From a checkpoint of a small image embedding model: norm rmsnorm, depths [2, 4, 2].
Rows from block 5 of a small image embedding model, named by matrix and row number. Rows with one number within an expert belong to one neuron, the router's apart. Each number is 200 + 40 x the weight over its row's rms, rounded and kept within 0 to 999. All counts start at 0.
After each expert's rows are labels from the 100 images, of 14976, where the router gives the expert most weight on average: "responds to" is what is common among them. Only what is clearly more common there than usual is listed. The data: views of escape-time and Newton fractals. In brackets: how many of the 100.
# router: router (model.blocks.5.mlp.router.weight, 8x128, trained with AdamW), inputs 0-127
# up: expert up (model.blocks.5.mlp.up, 8x128x128), inputs 0-127
# down: expert down (model.blocks.5.mlp.down, 8x128x128, transposed), outputs 0-127

# expert 3
router.3,237,197,202,224,205,201,182,178,162,196,180,195,265,181,123,205,231,195,217,218,239,210,191,125,161,190,299,248,299,277,214,247,182,160,190,208,198,209,230,189,226,205,196,183,228,226,218,218,244,183,192,251,199,103,231,172,97,209,139,152,218,219,179,241,209,207,133,205,120,204,255,244,120,148,203,225,268,172,189,177,239,211,155,285,255,143,142,197,210,162,275,165,139,203,222,195,187,165,257,219,295,206,212,180,140,258,125,221,212,161,180,167,238,262,188,237,183,189,180,199,212,190,169,211,185,165,181,226
up.14,218,172,212,154,178,189,198,196,248,208,179,174,210,219,203,129,217,144,260,128,238,173,198,204,198,130,205,225,275,146,154,153,219,179,212,208,176,216,147,150,214,65,219,269,179,202,242,132,151,211,180,203,232,134,171,274,151,219,188,212,195,180,249,221,214,202,196,215,165,177,181,190,111,197,225,276,188,212,209,218,298,211,182,197,235,236,108,201,197,167,217,186,214,221,138,149,210,195,120,187,286,116,238,219,166,196,119,209,195,166,203,272,121,187,174,221,204,228,175,222,153,190,225,198,208,194,138,197
down.14,191,171,212,245,152,218,205,120,183,181,165,220,174,168,182,257,190,176,257,163,227,168,216,125,191,214,233,199,246,273,234,244,176,181,211,173,221,259,189,234,251,183,182,137,242,166,171,180,200,222,208,190,177,127,175,113,237,207,195,160,197,180,268,218,156,208,144,197,272,203,245,218,80,192,192,247,241,238,197,216,151,195,151,197,258,187,203,189,195,235,132,253,199,195,215,169,235,180,272,176,84,204,194,260,313,220,174,219,231,176,178,181,193,226,189,229,198,214,199,157,251,90,186,181,155,221,269,199
up.15,197,196,176,170,235,213,184,192,247,213,213,289,200,190,175,240,180,169,86,166,292,194,170,283,232,194,141,143,231,151,252,230,164,192,224,246,175,225,133,266,143,84,182,165,187,163,232,194,217,187,200,185,183,151,304,204,200,177,91,237,245,179,246,168,155,156,222,191,161,220,172,180,191,175,192,164,203,216,220,174,189,249,188,227,204,185,206,183,214,211,222,183,232,197,187,213,227,212,204,191,189,151,196,230,237,210,237,148,340,232,213,284,234,216,134,111,209,175,196,204,165,233,202,194,228,218,193,178
down.15,188,229,192,219,238,186,208,186,177,175,193,273,151,241,179,194,207,215,205,198,78,167,197,182,205,173,314,202,163,268,212,172,114,209,159,204,174,303,271,175,258,230,202,156,206,170,185,224,185,270,225,200,256,230,170,185,187,191,242,212,174,207,58,195,199,195,230,156,184,177,245,198,304,219,194,209,201,188,249,189,181,165,191,154,204,209,196,238,198,175,234,132,279,189,213,213,207,227,106,208,174,242,218,149,199,195,256,211,263,192,216,170,244,181,213,123,216,195,217,262,202,129,226,178,227,209,149,167
responds to: cool (96); Newton basins of five roots (30)

# expert 4
router.4,179,262,204,195,190,239,133,232,214,149,227,136,132,252,259,193,169,208,172,238,191,199,199,248,236,216,221,144,185,165,227,98,154,199,204,206,191,211,177,161,201,235,166,244,147,197,144,191,167,163,219,182,254,241,229,237,187,186,181,220,220,209,182,223,215,209,226,164,180,183,131,174,207,269,241,119,186,201,241,216,116,227,213,135,145,281,227,221,183,292,127,251,305,112,157,187,219,261,210,187,169,196,243,177,286,166,211,194,175,203,213,240,262,184,207,192,221,244,201,291,192,190,238,174,187,175,161,242
up.5,213,220,186,193,243,190,211,254,228,186,197,177,154,216,172,226,151,217,165,222,166,232,182,193,195,182,223,189,184,122,210,182,194,205,235,185,232,217,308,195,196,246,192,215,186,231,240,176,208,106,237,209,170,253,193,196,216,203,280,221,196,163,106,200,135,233,197,206,178,210,229,201,81,175,183,227,182,208,126,244,296,197,191,187,283,159,168,221,223,145,215,97,153,208,261,138,242,213,181,219,311,249,185,212,174,198,184,169,257,189,208,117,224,192,186,200,210,164,195,142,93,214,191,218,248,207,241,164
down.5,153,149,202,166,262,236,185,272,156,192,190,184,234,218,191,166,176,228,201,210,165,211,178,249,204,242,237,204,237,289,184,167,156,196,306,185,189,300,236,178,214,208,207,186,173,160,235,228,157,158,202,181,188,96,271,207,260,199,268,210,207,162,214,182,225,167,176,208,242,202,251,198,251,197,231,137,178,202,190,185,251,191,281,216,207,229,208,209,203,207,46,250,206,181,131,272,165,189,194,183,155,196,298,202,141,193,161,212,105,185,252,203,234,193,187,272,206,188,183,235,216,237,211,189,190,199,204,178
up.6,199,225,196,187,258,188,187,187,193,191,218,193,243,187,282,153,226,204,115,182,199,224,228,158,197,276,144,196,269,255,253,168,177,177,240,169,135,211,123,224,124,210,213,118,176,208,221,291,229,162,196,144,169,233,189,179,233,209,215,262,193,214,135,208,225,226,154,211,174,192,131,236,307,166,210,242,198,215,255,223,249,224,154,243,168,113,163,184,201,254,190,228,189,219,302,196,200,193,125,257,264,155,202,203,174,202,202,227,229,198,187,100,256,203,183,170,159,183,221,197,222,218,199,192,251,178,258,176
down.6,186,212,184,218,280,220,209,280,150,203,174,115,180,192,215,232,209,207,193,260,146,174,208,134,198,89,168,196,241,166,206,230,226,186,176,205,156,157,165,234,161,209,196,133,154,237,195,171,238,178,184,221,247,142,257,213,127,202,219,202,215,213,321,208,271,225,189,174,153,203,60,223,241,212,204,151,181,208,152,170,273,194,184,208,228,205,193,216,177,201,232,215,258,225,204,171,218,189,238,204,232,122,267,146,274,204,183,245,175,208,190,212,269,219,228,263,156,205,201,211,149,292,213,213,204,210,214,189
responds to: earthy (56); vivid (44)

# expert 5
router.5,188,231,254,206,199,195,219,222,274,179,238,161,214,251,187,124,216,286,285,218,213,201,181,252,131,274,205,196,185,182,224,181,217,214,158,285,267,173,256,190,211,250,235,243,213,170,230,270,156,218,244,233,177,218,178,210,141,222,231,247,223,166,235,211,305,183,195,225,216,166,175,228,168,238,169,131,273,170,214,223,226,170,153,179,122,140,188,254,231,214,146,162,209,166,167,182,166,214,234,233,202,224,227,247,208,237,210,237,80,242,203,224,236,242,183,256,224,207,193,222,224,195,152,165,153,133,138,205
up.14,173,236,220,176,195,196,139,160,221,220,207,207,186,232,221,320,187,249,169,236,212,208,199,151,173,186,177,200,133,131,233,151,174,200,256,221,157,268,225,150,205,214,225,113,205,231,173,257,168,204,194,233,261,161,113,278,226,185,189,188,161,243,205,192,143,219,220,207,170,182,52,177,183,182,206,174,227,187,168,187,239,185,170,182,201,224,165,208,200,229,180,182,241,222,227,171,225,181,258,199,203,148,161,100,269,201,191,166,165,172,217,215,295,221,232,130,198,231,162,216,139,148,211,205,172,224,299,170
down.14,193,170,201,178,191,109,188,236,221,160,207,256,193,261,187,164,162,181,98,189,209,182,171,169,211,112,245,194,194,194,289,231,227,190,201,239,200,122,237,208,252,234,188,204,178,198,169,318,166,285,252,184,148,168,177,132,186,194,213,185,209,171,198,207,253,202,202,235,262,230,151,200,268,165,221,201,206,225,197,176,144,205,217,198,151,145,173,190,241,215,165,176,140,226,155,278,192,231,222,178,151,225,212,180,157,245,153,213,329,230,251,247,200,218,173,166,166,206,209,268,176,149,209,179,158,228,206,125
up.15,211,223,175,184,175,174,214,176,222,177,181,204,228,256,199,256,182,180,151,244,257,222,212,161,184,208,212,191,131,263,222,184,205,205,195,196,203,169,56,150,161,209,185,171,171,235,135,265,234,204,171,256,202,170,197,204,234,203,85,183,175,202,121,242,139,236,159,194,264,234,201,232,148,196,206,189,176,216,185,213,195,196,254,202,163,329,184,186,172,187,65,259,206,193,268,237,245,201,217,195,228,161,198,168,194,207,242,154,288,184,203,195,276,198,166,175,164,255,197,222,277,191,186,180,190,215,242,201
down.15,247,159,196,121,143,213,209,225,236,198,228,250,105,236,203,284,221,154,193,217,165,178,179,214,147,239,262,201,241,198,215,182,149,180,168,203,202,164,238,228,228,215,196,253,287,153,200,196,169,137,200,197,179,122,227,242,252,188,92,207,203,181,233,227,266,185,238,218,250,201,156,195,308,214,185,143,236,225,171,222,225,175,76,150,175,257,200,241,206,210,188,159,184,193,122,155,230,247,153,175,143,170,261,172,173,192,140,209,278,207,216,266,176,178,199,194,189,212,202,244,163,199,208,212,189,223,222,170
responds to: earthy (89)

# expert 1
router.1,158,312,177,116,248,222,255,223,234,203,165,183,134,271,217,270,160,220,205,211,191,175,223,242,174,207,208,221,191,153,278,183,138,182,232,205,194,132,174,162,253,259,201,222,198,290,154,238,236,161,195,211,212,260,213,177,188,251,182,200,204,174,189,191,185,166,201,131,193,207,159,237,187,175,204,163,236,240,247,207,191,212,240,151,143,183,102,257,176,173,204,186,221,88,233,167,187,295,172,227,144,228,175,244,217,199,244,202,217,195,181,267,228,172,172,175,237,156,266,238,116,233,230,169,157,202,212,199
up.14,167,219,211,220,188,186,180,253,247,126,212,180,231,216,154,198,243,225,209,169,184,200,203,126,209,240,198,264,197,183,201,237,127,206,151,239,172,147,219,209,296,198,176,148,174,187,212,238,209,228,234,254,219,108,83,170,239,190,114,209,179,190,196,206,178,237,172,205,216,185,135,188,243,175,225,164,227,179,265,189,215,160,207,300,320,242,174,220,228,154,245,179,252,224,261,171,127,199,233,184,196,164,184,162,243,216,205,222,160,201,173,133,252,221,203,167,218,168,197,182,73,186,186,212,191,162,155,187
down.14,166,156,209,229,169,169,199,260,240,236,215,257,153,210,164,318,214,190,163,144,185,196,214,191,202,226,84,199,165,181,193,211,197,222,163,184,157,223,162,205,218,202,200,290,185,215,191,180,139,294,223,188,230,236,258,300,217,197,262,207,223,190,141,193,171,269,269,197,184,158,205,194,170,211,189,229,224,206,232,248,133,175,205,198,118,212,174,202,206,187,117,174,172,200,155,232,191,229,97,204,223,221,161,227,215,192,51,172,234,232,209,196,240,212,174,142,221,221,195,210,177,219,238,218,208,225,263,174
up.15,170,188,168,228,249,193,186,155,169,165,223,185,191,253,133,154,150,207,170,263,165,201,204,88,220,177,201,185,307,271,187,231,209,221,353,222,228,159,288,245,205,194,226,144,230,224,229,200,179,220,200,207,175,200,194,210,178,141,88,167,186,248,172,203,178,209,220,195,254,239,254,170,268,220,188,106,174,161,207,186,227,173,88,218,190,213,247,201,206,208,179,216,185,201,239,184,184,202,192,199,218,216,185,223,176,219,232,202,194,230,215,185,203,200,229,151,223,256,229,188,299,161,211,195,192,163,127,256
down.15,220,206,199,181,214,210,200,212,185,209,263,192,253,194,190,148,172,216,211,192,168,167,190,202,178,111,241,221,159,129,207,255,212,189,172,178,181,220,110,156,233,196,208,220,156,191,191,246,182,179,220,183,180,164,182,169,151,201,219,192,177,172,345,209,151,241,193,218,151,158,309,157,278,226,233,340,138,172,294,186,154,211,247,192,236,203,237,202,185,201,47,161,170,232,165,203,219,211,254,188,172,163,168,157,247,161,220,201,219,214,182,214,212,222,168,177,215,238,187,199,238,211,216,218,242,197,229,172
responds to: earthy (100)

# expert 0
router.0,245,260,215,182,182,213,171,212,203,228,216,175,159,163,257,169,146,160,135,285,186,162,205,243,171,266,232,180,166,258,229,150,213,136,220,165,218,184,163,180,170,192,154,289,170,166,196,134,222,172,182,187,243,221,289,243,164,247,206,175,223,218,212,267,158,163,232,215,131,190,128,238,226,215,189,136,224,185,213,246,152,267,217,185,188,162,228,181,209,254,236,239,267,176,184,212,246,186,246,191,174,182,210,155,266,154,265,170,199,163,161,268,230,233,167,214,169,260,154,265,239,209,241,219,183,154,102,254
up.5,170,202,214,239,242,226,180,152,215,216,204,189,189,191,210,202,171,290,205,175,239,209,200,235,228,125,129,205,226,164,218,189,194,236,339,166,216,213,180,266,158,206,211,178,212,211,211,186,211,165,214,153,155,217,226,113,234,162,324,252,199,214,277,175,208,159,179,213,235,213,197,195,396,178,190,199,160,209,195,184,302,195,299,218,205,223,279,194,213,208,178,157,150,205,203,199,181,203,190,185,236,223,211,189,192,179,279,197,246,200,208,197,213,169,249,219,199,171,223,188,233,203,174,206,208,218,231,221
down.5,213,175,206,153,214,235,200,184,231,229,185,270,157,223,197,219,240,234,220,160,153,169,185,295,217,81,220,195,181,91,208,204,247,199,315,175,205,227,43,127,200,205,213,241,259,201,210,278,162,216,198,207,240,204,140,232,220,204,270,202,206,222,201,194,135,216,238,201,197,200,176,200,125,216,167,241,184,192,260,222,207,194,184,167,163,168,235,194,219,181,205,160,203,186,133,232,197,210,219,200,167,198,151,193,212,155,267,209,128,229,201,250,127,211,163,201,190,204,192,217,304,223,212,191,183,195,161,170
up.6,220,198,158,198,228,259,217,264,155,195,187,160,179,188,128,186,224,216,187,163,143,208,195,217,210,101,134,202,73,92,137,167,176,229,197,196,195,177,223,125,236,153,210,233,204,181,170,236,170,228,188,195,194,119,163,172,263,195,230,195,150,182,153,173,207,246,207,189,240,255,217,215,234,182,198,304,186,210,269,185,262,222,136,189,243,219,229,181,199,167,101,173,204,212,219,151,199,203,135,191,184,269,177,221,181,215,230,225,166,173,196,230,192,189,208,228,205,257,245,185,287,160,218,209,170,249,290,181
down.6,193,241,200,226,215,181,207,171,274,186,174,211,147,199,183,114,151,199,187,220,241,217,213,141,203,76,153,204,211,306,222,166,108,196,191,223,173,209,165,147,183,203,215,186,177,241,213,238,192,169,205,208,248,190,238,141,225,191,351,235,235,170,179,179,298,223,189,169,122,195,173,206,211,216,182,209,234,188,204,201,191,182,245,209,252,176,188,204,163,206,310,219,177,192,234,244,182,183,212,214,305,208,177,175,246,198,181,255,91,198,209,177,221,202,239,123,219,179,174,200,137,222,174,202,184,205,214,223
responds to: grey (85)

# expert 6
router.6,115,169,185,239,247,190,260,260,228,141,163,216,198,267,180,215,180,228,212,168,230,244,201,227,280,140,142,214,218,143,224,246,177,266,183,234,154,162,197,261,224,194,249,167,229,271,196,264,180,171,224,202,163,215,166,165,247,173,194,279,200,171,135,116,192,202,230,190,268,197,239,163,272,170,164,212,160,264,214,149,227,161,247,214,195,234,186,205,201,188,179,187,184,171,256,237,147,247,147,202,210,261,166,267,160,227,154,203,220,249,251,199,237,141,211,147,216,144,268,170,142,228,166,185,219,243,267,176
up.14,199,268,213,229,144,179,194,200,245,169,183,263,189,259,253,185,156,206,152,179,165,203,226,248,182,239,181,109,104,188,243,202,155,205,79,214,244,117,255,217,129,197,211,179,187,201,161,181,224,232,214,197,219,338,184,209,179,211,295,185,210,210,189,233,241,204,201,197,227,190,133,184,141,214,198,196,209,183,231,213,106,231,142,190,174,260,216,225,214,201,142,184,282,191,178,167,255,200,234,206,141,187,189,182,306,196,182,174,163,212,210,208,236,240,200,199,277,192,191,233,234,199,208,208,213,193,147,155
down.14,183,192,191,192,194,178,212,270,182,186,239,168,200,214,213,212,162,224,156,244,182,224,217,144,208,157,261,194,230,151,227,161,160,208,293,162,139,219,306,190,171,230,201,241,129,191,220,257,180,217,195,176,197,279,236,177,250,200,195,227,216,191,0,191,201,214,208,226,171,202,197,207,220,198,216,169,205,201,260,240,102,192,178,202,204,201,169,208,210,153,189,315,194,209,272,97,194,207,168,212,207,186,138,198,195,190,208,145,197,206,182,201,280,203,187,192,197,208,170,230,175,250,218,199,206,190,159,207
up.15,197,250,234,132,222,177,200,134,210,162,194,212,215,213,174,229,278,210,259,149,186,186,210,214,162,141,270,247,159,216,102,193,235,171,261,202,259,220,91,194,244,235,193,296,172,221,160,204,181,232,177,215,177,252,176,218,209,214,174,161,195,206,252,278,220,188,165,218,238,200,206,204,46,212,215,252,242,185,227,240,179,174,203,191,140,266,153,203,215,211,225,177,201,176,161,133,209,213,226,196,269,194,215,160,168,178,153,163,76,167,205,186,159,194,186,243,173,222,211,156,215,158,226,188,180,183,153,218
down.15,214,181,202,191,223,235,199,258,214,203,233,240,170,184,198,311,208,189,165,191,104,188,204,84,201,215,168,203,188,210,215,197,170,183,245,149,133,168,237,177,196,209,196,194,251,256,179,132,246,184,191,196,256,123,240,227,307,200,140,206,188,179,231,201,159,244,237,199,140,197,179,201,326,201,209,255,193,223,178,186,175,203,234,188,169,216,211,178,163,242,26,245,207,202,174,222,235,201,233,194,208,190,155,186,283,216,172,213,237,197,201,158,120,196,190,217,218,195,217,151,262,210,210,205,227,179,219,227
responds to: pastel (100)

# expert 2
router.2,264,236,154,224,187,161,202,180,203,227,242,179,310,199,184,171,237,202,198,166,269,219,196,142,155,252,206,259,248,219,195,166,145,135,251,223,152,236,259,157,168,225,174,237,174,194,144,210,225,240,169,251,156,206,238,155,209,249,73,174,225,168,109,224,182,161,178,242,236,191,225,222,193,181,229,219,242,171,232,169,214,223,182,244,174,164,127,205,215,126,145,213,140,170,192,166,234,200,197,209,246,196,277,177,180,316,154,176,244,186,132,184,237,252,187,202,162,220,217,132,225,162,151,206,194,189,227,207
up.5,179,166,226,153,234,179,207,218,247,159,188,185,220,218,216,183,110,251,132,265,226,177,206,142,207,212,166,191,161,226,253,214,191,207,174,219,244,207,117,203,130,155,206,168,181,190,200,319,242,179,240,212,152,162,223,190,208,189,145,226,231,175,109,127,228,183,164,219,275,162,213,217,226,196,160,168,191,184,206,190,183,181,349,227,138,214,156,197,216,207,214,223,181,186,226,150,181,201,204,206,184,175,193,226,142,186,111,170,207,194,226,134,193,223,225,168,269,77,183,203,269,211,187,205,221,150,140,193
down.5,178,172,210,220,179,225,200,95,236,191,166,161,206,194,191,214,250,235,123,188,191,161,223,184,178,205,145,218,245,207,232,196,119,204,216,218,156,242,256,201,181,231,200,205,183,195,177,240,207,170,203,221,207,236,172,242,233,208,196,202,174,179,146,206,243,232,162,181,80,199,314,201,271,220,195,188,162,217,184,154,284,206,180,214,97,221,205,205,204,214,239,158,125,181,205,221,198,206,95,202,201,147,239,220,169,204,335,216,88,198,216,185,229,204,181,265,226,184,194,242,110,249,208,209,233,190,203,184
up.6,183,218,202,236,187,188,200,272,239,191,167,190,167,225,232,146,228,273,283,167,234,221,209,277,235,142,148,200,263,199,205,194,161,214,337,190,199,88,138,200,205,192,209,136,212,204,176,294,173,144,206,198,172,169,159,182,219,180,346,229,175,195,199,202,206,216,237,195,287,196,256,183,168,225,192,220,167,224,197,178,292,153,194,240,188,202,255,206,201,200,207,246,190,216,222,212,189,203,108,187,183,269,224,185,185,195,247,226,223,192,209,177,266,196,223,137,196,210,195,185,178,226,186,192,223,216,288,214
down.6,183,234,208,217,278,242,199,192,219,160,177,250,166,217,208,107,204,174,210,167,259,217,175,260,198,197,289,195,219,146,192,248,177,204,207,271,229,182,255,214,170,182,201,235,147,187,232,180,212,306,199,193,227,204,123,286,139,201,280,169,219,207,228,186,137,168,187,190,220,178,143,216,272,178,186,142,229,195,98,176,117,183,144,192,196,178,192,190,204,238,165,164,218,207,208,205,211,202,164,227,80,239,132,253,273,194,189,187,148,208,219,270,205,209,235,207,216,210,187,246,106,192,188,211,159,203,227,226
responds to: vivid (82)

# expert 7
router.7,179,192,168,282,218,247,121,207,157,167,190,213,167,226,224,254,244,191,246,141,239,241,161,200,263,124,191,154,243,154,261,137,195,236,173,200,155,112,246,278,195,259,237,191,154,221,215,235,176,227,234,183,263,201,101,150,230,131,255,211,192,236,201,184,199,252,203,133,173,222,213,153,211,232,242,232,157,238,148,142,210,138,182,191,222,220,252,259,185,225,151,185,211,189,155,178,192,245,149,163,153,160,224,184,266,217,189,206,200,184,200,163,203,165,271,123,266,211,212,271,202,181,195,193,232,172,248,203
up.14,207,168,220,157,228,203,212,256,260,170,158,192,167,210,127,193,259,223,130,236,160,262,193,227,204,111,297,218,283,117,221,226,220,200,226,212,163,148,208,245,257,199,202,207,239,183,248,144,201,183,208,208,180,240,233,241,125,215,293,276,218,184,183,176,240,181,193,214,180,197,230,205,266,184,184,147,181,202,269,244,166,247,74,189,155,142,253,220,207,200,303,122,215,181,209,248,206,187,236,197,222,219,182,228,151,201,210,219,167,217,190,232,222,190,200,173,155,218,179,165,206,210,200,182,242,204,108,196
down.14,200,200,214,207,138,173,189,235,251,196,243,202,237,176,207,154,237,228,248,219,210,232,181,72,188,275,104,201,185,235,205,188,163,186,151,168,178,207,52,114,197,165,190,174,230,262,190,255,183,245,205,198,218,231,203,194,266,206,112,223,162,179,296,198,194,256,188,201,192,189,237,193,148,222,197,146,172,204,127,194,153,197,205,200,237,181,224,185,192,225,75,255,262,208,164,210,217,209,336,192,200,231,164,208,250,213,197,219,232,214,197,216,203,209,208,247,229,187,191,190,196,180,204,215,236,207,176,204
up.15,189,189,222,228,225,223,206,190,271,242,183,197,195,239,227,258,186,249,153,180,161,163,196,155,153,218,186,191,222,168,270,248,111,213,94,217,256,261,201,213,122,180,226,170,207,217,220,240,253,295,252,226,183,290,162,76,193,216,203,227,255,152,145,192,262,167,196,194,196,173,211,237,248,180,194,181,239,190,191,153,160,187,181,192,210,86,190,179,198,217,308,133,188,173,214,206,207,213,182,233,154,229,135,229,144,222,157,214,233,185,216,215,217,261,212,236,209,154,190,213,230,199,196,191,130,197,232,229
down.15,217,225,215,226,150,198,210,273,245,223,211,189,200,205,222,225,193,188,305,166,257,192,153,200,151,294,176,211,206,204,200,155,131,186,163,182,227,122,321,149,161,175,201,207,117,235,217,383,202,192,211,213,228,141,235,227,147,212,108,186,177,247,191,215,206,148,193,208,212,210,234,206,206,220,215,149,206,199,148,249,154,190,188,181,124,218,163,224,198,200,237,111,165,203,159,157,221,212,229,196,142,196,255,161,182,214,228,163,226,190,196,197,267,206,218,237,221,220,198,181,143,216,212,186,163,206,219,199
responds to: warm (99)